Rows from block 6 of a small sound classifier, named by matrix and row number. Rows with one number belong to one channel. Each number is 128 + 32 x the weight over its row's rms, rounded and kept within 0 to 255. All counts start at 0. Numbers have three digits each.
After each channel's rows are labels from the 100 clips, of 14976, where the channel reaches its highest value: "responds to" is what is common among them. Only what is clearly more common there than usual is listed. The data: synthesised sound scenes: up to three everyday sounds over a background.
# sq0: squeeze pointwise conv (model.blocks.6.sq.0.weight, 60x240x1x1), inputs 0-239
# e10: expand pointwise conv (model.blocks.6.e1.0.weight, 120x60x1x1, transposed), outputs 0-119
# e30: expand 3x3 conv (model.blocks.6.e3.0.weight, 120x60x3x3, transposed, each kernel summed), outputs 0-119

sq0.41:128128128128128128190157128181128128128128128179128076128128128128128128174072077128128128128041050128128128187128128064128078054128035171128128076203128128128128191128128174087065128128128128183128069098128128128128128085128128128052128087128128128128128128128128128128128128069128160191128180128128128128128190128128207080034128128128128206128040128167128128128128128128128091047128128128128128128128128128075128128128128128128128128128128128128128066161168128128128128128128128128128128128128128128128128128025186128128128128128128217128128128128128128128128128128128128128128128128128128128128128128128045091177128208128128128128047128182128074128128128225031128099128128128101128128080128128202128128100128128128074
e10.41:192084057064128128128128128128166128128128128128128128128128128128128234128184165128128128128159193128128065128128047128128095181128128080128128128128176128128128174161128128128128128128175128076128128128222128128061128170128128128084166128064128192128128128090128128128128184128128128128201176171085128128128128069128128093172090176128128128077128128128178128
e30.41:082110151125109112111132139083141084134148117120110102100113128165098154142143137111128133148107129131083128119110124133141114116119233192150146072065100152168106128175107119122114146111153132147091112085092127116128108126166128180132104217149130184238153104100126112126141099152097152150098143054097129094110116141127136109128144129111115185110101083171027198
responds to: stream

sq0.47:195089128128128128128128048128177128128128182128079128128128128086128128128128128128128128128094128072128156128162128128128128092128071106128212128174128082073128128075128084169173092128128128128128128088092081128128128056077090128128169128128067128128091087156128128128128128128128128128128172128215199128128128076083128128052128128128128128048128128128128128128077165077213128075072128169054128128128128128192128128128128128063128069128096128128128128061071128128205128128074128074128128078128128128095210128128128065128128128167100183128128128128128070128128128179128128128128062128128083163128128128128054128070200128128171128128082128128128128128078080128180128128128128059128128128128128128128128204128201128128128
e10.47:128175128128218128128080128190128128128128128060128128128084128128128128128128092128194128128128204080087192128128128091128128074128128076128128128128128045068128128197128128128128128175217128058128128128095128128128055175183128128128187128128128128128128128128128173128128084128128128128128058089128048128128128154128128051128061128128128128128128128128128128
e30.47:097071181131171113101167130119116114101123091088196149158079136157128107148195134103134128107162154117110160117125081083072133112143182070112121109131157173132140099175110096060171186125164100122103159153154145110016178107094128088115142170072121164157159085163148153113117159095137106186170103131156155139111146119151131136092156108106174146137110166103130114
responds to: laser zap

sq0.48:128192128128128177175078128128128128128128128128128078029228069087090128128128081009128128154128128128128190082128128128065087128074223128128128128128128026128173128128128128128128203128128128128128128128128128128128128128128128128128076128128128128128128173128128128128128128128128128128128128128128128128128128128128128128128128128128128128128128128128079048128068128128128128128128128128128128128128128081128128128083128128128128079181128128202199128128128128077061128128128128128128128128180128128203128128128128128128128128128061228206128128128128128128191128128128128128068128077128193191182128128003128128128128173128128128128128029082128128167128128128128128025128128185128128128128128128204128128128084128128128
e10.48:128128128128128128128128128128128128128128128128128128128128128128128065183128173128092128128128128128128128204128128200201128128055206072049128085074128128188128128199128128128128128128128065073128168128128178158194071128189128071128060188128128128128128128128128128128128128128068128064128128128080128049128128128128128128175128128128128128175128128092128055
e30.48:106137098109084123163159098103060125200148077109128127066086101146133141133128159073157075152128152151108117151140122090153128162111153111108119204152110135173083118125193136104076120120180124120127145081116185144078125107107121090104077110132111167138095094192116176187107133102149102104100127080088116158192097056112089122120149163152144173079128111171112130
responds to: thunder

sq0.30:178128128128128128128172128063128128075128128128089128128128128128128049070128128080128128128172093128128128183128128128074128128077128128128128128067128128128128128128128128080128128128128128128158128128128128172205128128128033077128128128128128128128161167128128128060183183128128128128128085128128128128128056160052070214195094128128101061069091128128128128128197066180166128128054128128128128128128128128128128128128173128128128128128080128128044128128128128128224061128088128128181128128069128128185222128128230128128193128083128128128128128128128128128190128128128085128128128128128128128128128128093128187069128128128128128128128128128128128072128097128128216128128128189068055128184128128128049175128128128128128
e10.30:128128128128196128205207128128065128128128128128128128128128128128128128128067128066128210128128128128128128128128128128128128175186128128128128128128128128128128128174128128099128053128165128128128128229128128128102128128128217128128128154128052128128128128128128128128192128128190081157128181128058172039128083128128128128128209128128076078128080128128128075
e30.30:138142173149110146113125129128065114105148111082147188185133045072111145164161116164128088154124151135155107080130153138119140153135139165081101152128149137050102130047114125119141175143128154167139141129156097092126138185141128090181090158117122124142106089131074080149117128072120156101114165125119125145161109167087115107159078148130089189202089131167068185
responds to: chatter

sq0.19:049207128128128128128128128128069128128128128182128128068128128128074128191128175128128128128088052162128170128086128128128164128128172128128128086128083128128128128128128128072128128128128128128128079128192185128128182201128128128128128205087128166128128086128128195128128150128094128080128128128128128128070128128128128170128186128128128128128128128128082128056128128128128025128128128128128128128128128128128069128128062176128128128128128162128128064128128152128190079128083128074062128228128084098070128172128128128128181128128098065128128128128128128128128128128128128189128078128128177044166128128128128183177068061090128156091076128062192224128128128128183048128128087128128128105085128128128128128128128167097128
e10.19:128128249128071128058128128128128128038128128128128201128128128128128169128128128091187076128128128128128128128128128212192128128128128128206128128128128128128082128128128128128128128128156128128216128128128128128077128128128128128128128128128128128128128128128128128211128128211128128128128128128128128076128128128128049065128128128209185128128176128167186071
e30.19:167122128127102068136066163085128114125135160124152100130121074133176128154128151122186094128154171169129190100169061142094088101126151079110158080140143095164102169137154144114111148122074098162126142067120126150097182062127109098175086090198110147121106138089136128178128159072166157115105105115104123119064101172112176093158124064101111108123148077157121140
responds to: clock ticking

sq0.12:193128040128128128128128128070128128128128128101128128128051044202128059128128128128128196128128128128128128128060158128128128128128191128128128128128128128128128077164128180128081172072128071193128071128128128128128128195080072128128073128078128128128128128128057128091128128128128128128128128128128128049128128088128173190210128091128096128128128128084128030128128128192196128128128128128161128128098128128128128094173187128094128064128128128128062128128128128128128098069128128128128128128128206128128153128078128052194128128108128182128182128128089128203128128128128180169059168128128223128128128187128128086128128128128128128128089128128171128164084128083162064128128128128162128128084089128128128128128128128128064
e10.12:128128128128070076081128063128048082244128128076128128128064128087128166128128128128128128128128128175128128128128068128204128128180080128128128054203186101177128128128128128128128128128078128128055183128128128128182062128128128128095128128128093167128128128128181128128128176128074128128128128128128128084128128128128128128128065162128128128178128128061128128
e30.12:169126165090107104111143127128087126123117128102152141064077186161107109155167179081072155112143202128142117065156111123085080167053109116154166183167158107116142170143152131128118140164119102167143137096149151117085084104133148107161189125118105069139131129112079092126133111154193121101162086157127150114149166127141220066077139107091154135128130145147090133
responds to: whoosh

sq0.0:128128128046128128128128128128128067128156128093128128128099128128128128128155128072128128047050183128065159128168081128067128068128198078128177030128083128128171128128084128128128128128128128128128128161128128128128093165128128128037128161128128128128156128128202128128128183128128128128128128104077128128128128128128128093095128128128083200086128128128128179100128179128128173189128073186128128128128082128222155128069128170186064128128128128095128128128093128128128128086207189128074128202079083128128210128176128151128206128128128173176103128128128128128128128128128128128128128128128082128128098128195128128128128128128128128128128088183064066203128128128180128190128128164104128128128128128128203128128173180128128
e10.0:128128128057185128128128128128102128128166128128199185128201128128128200128128128128128128185128128128128128128128185128128093072094188128078172128128093063128128128191194128182180161128128068128087157128092102128212128128128086128128090128215128128083128128079128161128069173160095128075128128180128128128128128128163128128128128128092128128051128128128128128
e30.0:136151125111132206145187079159067134080119142156168121125137128133122128188159137157145134183168100162147177110113178108184109169161120109190103134187159128155187142151119110076165111079152090094195047126143103116118159133116114130168126105119078108103169116142107172110103156128090130094140139161107136131197057117130155154112119158146137103176103104107180142
responds to: background: none

sq0.23:128056128167128128247128128128128128079128128128128128128128167128185128128128128128068064128128128128128128128128128128128128128095128185128080128128191128171087128128128128128128128175128128128128070071128077086128128075084086187128128078128128181128128128128128128128128128128128128128128128128128128219076051128128128079053128128128128128189128128128088128013128170128128128128189128128128128128128031128128128128128056128079128055128128073128128128207128168083054128128128128128128128128128176128128179204056091166128128128128128128052179184128128083128128176128202128128128128128128167196128032128057128174128077077128128128128128086128128128085128128128128060128128086128128128128128128128128128128128128128128128
e10.23:128172073128128128128161128128128128202193128128178128128128128128128128128165128128128128128128128128128128181128128128128128056088128128128128128158128188128193128128081075128128128128128078128128128128128128128077128128087128068246128081128128064128080128128171128128128128088128128162128081089082128198196074128128171128081128080128182128197181099128128209
e30.23:153114198167128141179150082095226112143163130138112157129107128133142060156148145117162077131088138112096139113103121149080077114127121107113041126136178057200109101163130104074115143139143072145147122167163095073092126148140137168123146128107163119108168142104124128147133105149197086073113143136115075122126136086148145106156059136147165104122104078112097121
responds to: wind; rain

sq0.17:128090128128128128128128128128128128085093053079128085128128128200162225128128128128082128128128128128128128128128184128128128128128128128128128081128128128171128128128128128128128128128079128128061128128128186077128078128065128128128128128128128128128190082128128128059128128128128085209128128128205128128128188128128128128128128128128128128128081128065128173128128128128128128076128179128128128128128128128128128086128186128128128128128128173184128128128128128128128128128128128128128210128052128128128128072128128128128065128078073128128128128128128226128128168128057200172128059033229128069173128194183128128128193128060128128128128128128057191128128128128128208128089128128076073049201128128128128128208128128128128
e10.17:128128128128128128128128128128177128128128128128128128128128128128128212128204128048128181174128128128128128176128065128128128128128128076189128043128128128198128128128128128128128128036128128128128128128128128044128128128044128037128128201128192128128128128128167128128128040128222128128163128128095177128128128184128128128128128128128128128128128128052128128
e30.17:121102158125112080107118154139108128135168160165083141128106212117159153127130125128161175173089176183187180097083120122144140100151138180199142172072146131128128088075115131129137150171112128140161161150123130145089114114093096079154098100098065192139072135148112120137139091076159198152142128118100102118152184154081107158169117187183116137108129140163104160
responds to: crickets; speech; chatter

sq0.9:128128128161128128128060128128128128093237128128128128095062128046128128128128075128128128128128128128128128128128128080192128128128128193180128128162128128064128128128100071128128128128128099128128175128187128192128128128162077128128128039128128128128128181178192128128128128128128128128099128128179048128128171128128081128128128128128164128128128128128128128128128128128199128128128064128082128128128128128128128128128128128128128128188128128104036066128128174065192128128128188128065128128128128088128128078183175128128128183128165128173128128128074128128128164128128172079059128168128078128128204128180128128081084128128070128128128158194076128128128128128191209056070128188128128177128222128128183128128076128128128
e10.9:031128128083174128128128128128128128128128060128093128128181128128128128128128128128194128128128128071128070128187171128128046128205128213170128128128076169128128128185128128237128169128128128128089128128128128128081128128204128128128092128128128128128075128128128128128128094128128077128128128128128093128128203075128128128128128226128128128128128069172128128
e30.9:122093138115113139120111170081128078146124169145099114127110152104111153115088069157034154051047103126188114107073150128151191113110162165104186149129143156145104085110093085149121099104122215117173107130081149144147115153131130133115088168120077143155140112088128128147081108176149221151110121158122171158109120139074111150104130128128138153106108166143113143
responds to: background: none; doorbell; bird chirping; first sound: doorbell

sq0.3:128128128128063128128207128128128128128128128128075165128128128069128128128198128128213128128128128128128128128062128128128051128160128075128091128128200128198128128128128128128128128128128128128064063128128128173128128064128128128128128182201128128165189128128128175128128128085128074128128128175128128128128175128128077128187128128128128157081128128128128090128128128128128128185128128062128128072128128128128128128128128187087128128128128128238071128128078200128128128164128128128128128226128128128128128128196128128128128128196128128128128128128128128128128128128128128128128128128128168128128128206206200087128128128059128128128128039080211128128128255128171047189128128128128128128128128128128128128128128104128128
e10.3:072128128128128178128128128096193128075128167128128128082128063049220128091055128128077128158128128128128128096071192128190072128128128128194059128128128128128128128128172128128128128128128128186073128128128128128075050128152128171058128128128061128128128128173128128128205128128128089128128128079128128128128128128128128179060128128128172128174128128128128128
e30.3:107111102164158142151094082073131116143128086079225147105147128105120098144167126106155102167106113164138114090110156145176086107125115066161137128061118068099146114066160161096104126145157130140146106088128146123106120134163078083170108148131152128157124133102113070094099127075157115083080089165128165098079089117131118125132094182147181179124117118109044178
responds to: whoosh

sq0.50:089128128128128094128128128128066128187194128128128128128128128128128128163201029128128128128192128128128128078128078128074086188128128128128128128128163128063186128174128128128183128128091128128075128128128177128128128089128128183128128128128128128128060128128128128128128059193128128180196128089128128090128128128128128128184128128128175128128128128195171170128128128128193128128150128088128188221128128128085081177072128128128161090215128203128128128128128128128216128128128171128073082128128128128065128128128128128098075170067128128180128128128128128128128128128128128088128128128128128177128088188083057128128128128128128128085182198195218128083128128128091128128128128128128128128070128198184128178172128077128128
e10.50:128128128081128128128128065178128128128212128128128128038128128128128128128027128128128060128209128128128128128128128128217128128128217066128128128080128128128128128128128059128128128128128088128128128128065128128057128128128128128128128128072128208128128128128128128128128128085128069128128128128183128128128178128128050128128066128060128128128199128128128128
e30.50:128143097143164136160130171138072151173143137171133083177125106081183107119085084108098093125111109126159166175130095150083130097084089130154126112140138113193147104117166172104159089182086166106129118107127145146145092103096097121152078112149113138138180087116108148193055128082123162107108108102126084177091119116133116225165137078137051115141174147142146104
responds to: spray hiss

sq0.15:128128128128090128128128128128128175128128128097128042128128164128128128159128069128158128128167128019071128128080128061128128128128128128128159128128128128128128128208128128076128128159128128128128128087063128128128128128128100083128128128128128096079128165048128101128178079079185128128128128128128128128128067128179128224128128128078128128128207084128128128128128199128128128128128128128179079091128180128186153128128094128128128128128161081128128063128128073128128128128128128128170156128128198128128128128054128074128128185128213164206128128183128034128052128128128187069069176128128170068128071213128077128128103128128128128128128074128128128128077128128096128128128128128128128128128128128168196128063128128128055
e10.15:128059128128128202128128075128128128215128128128128128043128080128128208203128128128128128128128128069085092128128128128080077128128128128128065128128128128128128185128188128128128128128128128128128128128128128189128231128128066128128076128128128128128208128128128128128128077128128128128128128128128128128128128069128128128128074048195072128076128128057128128
e30.15:113149112128175099122112122109187130109099128124066149132125132114232092108087114099145119177154085061089153107148135146110145124098089109117131113122182127185139110127130144156148172149179067172104096138134074167139160099183100104159169129160179120141111128177134084128125121143072126095162165194128141220145106103108141113128213138145110142132146082088143128
responds to: whoosh; background: none; first sound: whoosh

sq0.6:128128128193128128186128128128128128128128128128128128128180128128219128073192128194128128215128128128091128128128026175178128128128183128128128128061128081128128128128128128128128128128193128128062128173128128128128128128128060065128128128036128128128128128185206128197128128128128070128128128128128128128128187128219128191182069056128128128128074128175054180075128128128203128128128128128128189128128128128057128128128128053128128128128128072128128128128128128034128128128128128128128128128128128128128128128128128128128080128128061128128128169128128128128128128128069128128077022091128184128058128128128128128128128128128128128128128128128128128153128128128044128128128049128128076128128128128128171128198128128073128
e10.6:128128072128072077128128128128128128071128191128211162128154128203128077176128128128077163128068128128128128128186128128179171128128203128128128071177128165128028128128128128167128174128128128128128175179128128094128128128066128128128192128128128128128128128128128041128128128128128070177128128128128190128128128200128180128158128128128128163128128086128172164
e30.6:172198129067040128133114093115148138157135125164184142141188083135121108206144140099116117154213102097100148124071066141132168203084123118128121163143161143122137181138084141144140140115136128163125096116120095128061128114070152119165153109108146142111102171140156106128119096077108098197110145110147134120166137115106128159087114093072166095161110162122161108
responds to: helicopter; doorbell

sq0.49:103128128076128128128128128128070128128128128128192128128128128128184128197088185128128084078128128128128100055080180097128128128128128168128082166128128220091191128128128050128128182128128082057163128128128128128128027091095128128128128128128165128128128128128078128128093128128128153128169128064128128165128128128128071128093128128128128128163128128128128128128128128128164068128128086128128157128184128128128128128128152206128092200128128128167045128160128128128128074128128128128128128128088128128128128128128128128096128128128179128176086191128128128128128128021005075179174165077161128128128128128128128128128128128031161128128088128128092128128128128128170128128128238092128057082128128189055128128128080128176128
e10.49:128128194128128128080128128203128067128198128128128128077128128076128128128128128128128128128128193128128084166128128069128189128128128128161091128128128177086128128084128183128128128211128128093128182128128128128128176050128128128128128128128128128128196062093128128128128194128225128128128192077173128069094198128161088155128128085170128128128128128128128167
e30.49:192152102085118111113112103123093069107148163167043080097164132107096107128157099121153161114083153135140128123139068111183114170091132122171201084119157104120106107168117201112089151173190126114101180102106105149127091117148128114111146112140128128152144100152100074049074170121138128108138097109154143149126092092090121056151158168093146106067152116121120105
responds to: clock ticking

sq0.39:128071167128128189128128128128128057128128089128150128128186128188128170128128128128200175066069128128128189128128128128039100128128185128128128128128079128128128128182193128128175128128163197128128128128183168196128128128128128094169128128128128128128128193128128082128128074128128026128128128128089164128128128128128128128093128161128128085128128128128128128128128128128073128058076181155128097063128128128128169044128128087128128089128213190128128128128128128207081128128128080128128207128128178128064128128128194128128128089128128128128128071128069084128128045128128128177048156128226084128128067095128069098166128128089128153128128080083128128128128087128128128089128128128128128128128084128128128098128128076128128
e10.39:046073128128128128128128057191128128128128128128128128128128128128072128128128128128128186128128128128200182128128128128128182128128128128128081128050128089128128188174128128128091128128128128046128128128181128128128071196128128128128128128128128128128128128128221179047059128072081128128128056128128128128128128043063128070128059128128128128128128128128128128
e30.39:147119141244164117134176121086188189134166131060145107159128113127117121144151106163095149083083172119086128078079128112164142103124162109135176136148177108128105181102113123095128114146117062097120114122108170133129134173140091123142129165127140115090188182135120128188150193120105099153119173156127096127151109143199106136103110052128126147107160078088149130
responds to: typing

sq0.4:128128128128128128128084128071128128128128128128128128178128179128128128128128128128128128128128128179185128128128128128128128128128128128071128128128079128128128128128128128048128128128190128128128128213128061128204128128128179128128128208128128128202128059128128128024128128128128128128128058170128128078128128170128128128128128171227128128128074128128128128128075128128178128128128128186194181026128128066128185128059128128128128128128128128128128128128088128128255128128128128063051188128128128128128128128177128128128128128128128128176128128168128128128196128128128128128051128092128086128128128128208128128128205128074159051106182128128076128128128128128128128128128066176128128128128075128128128188128169128128128
e10.4:128185128128128128128089063128173072128128091051128157128128128128088128128128074128095063128128090165128158128128128226128128128084128128128080092128179044187128128128128128128128128087128080128128128072128090166128092128128128128092128128128214128128128128076128207128128085128075128128128128151078128078128128211128097084075080128128128060128128128128128128
e30.4:109066112122135131125159101160145082086108142174106123158114160130140102123136138148115163131091128186101075112083140111181103078153144155142109162123060131087147144109107138142116097092169137171130201071152086046166128109082148131164111116103127104183128128199124128066156116152149220150090134110086137160149147116118141162100115104106145118093113085164044141
responds to: background: none; bird chirping; beeping; first sound: beeping

sq0.53:168055128128084128128128065128128182128074101128128128048071128128128061128128128128128128128128205128128128128128128128072128128096128166172128036128076088128128128128086128128128079153128179171128128180128073196128128128088128128209128053178128128128024128128080128128128128128128128128128128128128069128128128079186193128188128128042128128071062079128174207166128128128128128128070128128128128128128188128128074128128128128079128128128128128074128184128128128128128128128128071059074128128200128090128128169196128128088128176073128128128128173128128128128128128128162128128128128128128128128063128161078090128128128128128128128128128128195128128128128181048128128165034128128164128128128162128128098175128128086128128
e10.53:095128128128090128128166192128128128128128067128128128093128128128068068128189128128128128128128183128128128128057128128128128068128128128128082128205128128128211128091128186128128181128128128128073169128128128128078128128128071128190225128128194082128128211128128173181128128128128128128085128128128128128128049193128128082189128128128128128128128128128128060
e30.53:103156135117106114121123140234131105141103140159104151088077149128110180154160127145129095128102103050130129123169127177128134165130132151166115117133108105158103061114131104164118134132168150117146124135217159152143083090067114151139138078117152185078173113082093211154102116182116125095130136148150191175098128103162106134090174100130129121147181062147111127
responds to: applause

sq0.45:128128076171128128128128079128128128081128128088074179128079128186128128128085093128128128128128128128128128128180189128128128128128185128128128166128096182128128128224128162128084128128128128061128128128128128023128128082086128128128128128128128128128128128128183159173192128128128128128164128128128128128128160078128128128128128128128179059128128128128074072086068128128187128128206128128128128128128128128128128063128128128128128091128084128062128128066090128100244128128128128128128128128128168128170128063128128128218128128128128163128128128128128075189128128087185255128128092170201128128128128128128095128128128128161128069128128199167206163165128057079128128080128128191128128128128128128128128203128128128128176
e10.45:128128098128128128128128128128128128128128128128128128128073173128072070181062065075081087128128128180176077128128128128128082128074058164174195128088084128128216128128128128128075128128128128043128128128128128128084128128128128128091191087128128128128128046128128128104128128066067128086161128128128128128128185128128128077128072128128128128182128128177197128
e30.45:118096084092132128119152130115117167097103090182119202116139110170143145161062128121157090039109136147150111078152136142092124169097116100186112145094098181123120103179118183060094101154099119111039112093090140120092093128076188108154096112091083128155122085136153152103156113106128155110149132111159155126174082132092191144101113137099144098145170129141090163
responds to: bird chirping; first sound: bird chirping

sq0.36:128128128128128128128128128128128083128128128128128128128128074128067128128128128128084099128128164128128128128190128128128128128128128128128128128128128081175163128128128128173128128128128128128128128128128128091128227193173209057128128128128128128128128128128128089182128084128128128128063128085128058128128128078128097128128128128128128128168128128128088088073128128203062128053128128128191128128079128128128128128128128199071182052128180178128128171128164128128081128128128128219128190128210128128082128201128128128128196128128081128128128085185128128128128194128059053182178128086205128092128158081128128128128128128030128128128128128085064057128085128128128128128128128128033128072128128078128128128128128128049128
e10.36:187078128128128087128128090170128128128128128128128128128068052201095128183175074128128177167128048128128128128128061128128128128052128172128176128128215184128128128082128128128128128056128128217128128128128128128128128128128128128128128197128087128128128082128128128174128128178128179128128128128128128212128128128128128128128077128128128185128128128196061128
e30.36:182107097151126095113097119128143171153143136107159095101135101129094104100115140163140115128142152223099197143126119129132109188160099087098141150038107100065120092115113114124183124137114096094136085185085132153118093112157094127106203129094236168172128079152149119116134092097114152117167123115127149063169109124187110085138134131130102136097137154140145158
responds to: beeping

sq0.35:128128128173128183128162128128128128091128042128128075128128128071128163128128128128128128082128128128128128185128128128128128128178128128072128128211128045128233067128128128128128128128128085063164128128078128079128128128128128128128168128128128065128128128128170182201128128128128200171128128128128066128128128128096128066183177128170128076128185128128202073128153160179079128128128128055128063128128128183051128161128128087059128170090128181128128128128128085128128178128073067128207128100128128128128081189171164128128128128090128128047128128180217192105091188128128128155036128128128128128128128174128128084128128128128128128128128128128128203128086128128128128128128128128128178128128128128128128086128128128128128
e10.35:128128128128128070168128128128128128128071128075128128195128128128186167060128128128128167038227181072128128181172128128128128128128128128128184128128067080128128069128128173128074089128128128128202128128128128065128128128128128128128128128128128171128128128128089128090079128128128128128215128128095095174188128128085176128128128185052128068128128128128128128
e30.35:144111165092161110130132100158134127130178122098104168128108175115128038104105160129112170124107212217155118122188126176131177114091166163169160149122140103134132131106123099124152110143143158163128095193138121091170098115089128175181135150146186130112153165151135085172157140144115111169157128116123037126128107148102174111133077119103131212128107128167087107
responds to: background: none; whistle; beeping

sq0.20:128183128128128128056178128054128128128128064128069069185128081128108128128128128128128128128128091128128000071128128128054071128128128128128170068128128128128128128185162128042128207128128128128128128128128128128128128128065128128128128068188192193128062094128128195160186163128128128075128128093128128128128049128128128128128128128128128128195128128189128128128128128179191128128128128128128128128128095128080061128128128128128128081073128128128082128128128054128084128088128128128128096128016128128099128128099128128128128128128128128128128128128128066178067128128128128069096057128128128128128128128174181128128128080159128128128128128128128128128057128056128128128128128128082128128128128052128092158128054064128080
e10.20:128198128069215128181082128196128082128128128063128191128128128128128128128088128128128072128128128128128128128128067128207128128128128128128174128128128128128128096128128128183128128128128128128128128128128128128128128128128177128128128128128128128214219081128081187128191077055128128128128128128128072128128128178128128066128128088128180084201212128128128128
e30.20:191131185213114108105068126119128078158186153041114118126086084142122123174138146126158110109111133119150092114107120129198078111128103105131152110120127170125168106147156176097152209118139117141158094170136088110091094162129115100114140076104088157166161102136082098148121110052133178124103152049123129118128082098113147117106098093151159172141118108116138091
responds to: number of sounds: 3

sq0.34:128177128128111128128128128128070128061128128128193128094128128191128088128128128128128128128128128128128055128128128128128128128146128128128128128186128161037128128073128128128179128128128128128128174072128128128128045128168128128128128103128128128128128128128128128128184128181128168128128128128128128186170128128180128128128128128128128128128128128128077083128128128128128128128128128215128176128128128128183064128128071128128128128082128064128189128087128128225080078077205192128128128128128128128128128128128217128128128128128128128035192128128128091081070128128090128128128128046128128178128038128128064128128128128128128128128175128128128051128128242128128053128128061100128079046128128191128128128128128188038128
e10.34:128059071128128128128065128128128128128128128128128079087065128128128047071128182128128077128128207128128128128128128128128128128048170168074221128190128128128128128128128128182128128194084178128083128128128083128128068128045128128128128128091128128128128128128128128128128221128128051128128128128128093128128062128128128128189128128128128128095128128128128188
e30.34:167147099107114102179129174110055102101098124110122178092136161160113093165135128142108154151118186149141088171164152071123094163136112079140132107146095150143082075182169189116111148123112141133168193112085122213035126130114127071123136136087118078153114098113144099149118161124193117052119112089115158129124128109129069117143123113103128078128144150155132089
responds to: background: none; beeping; first sound: beeping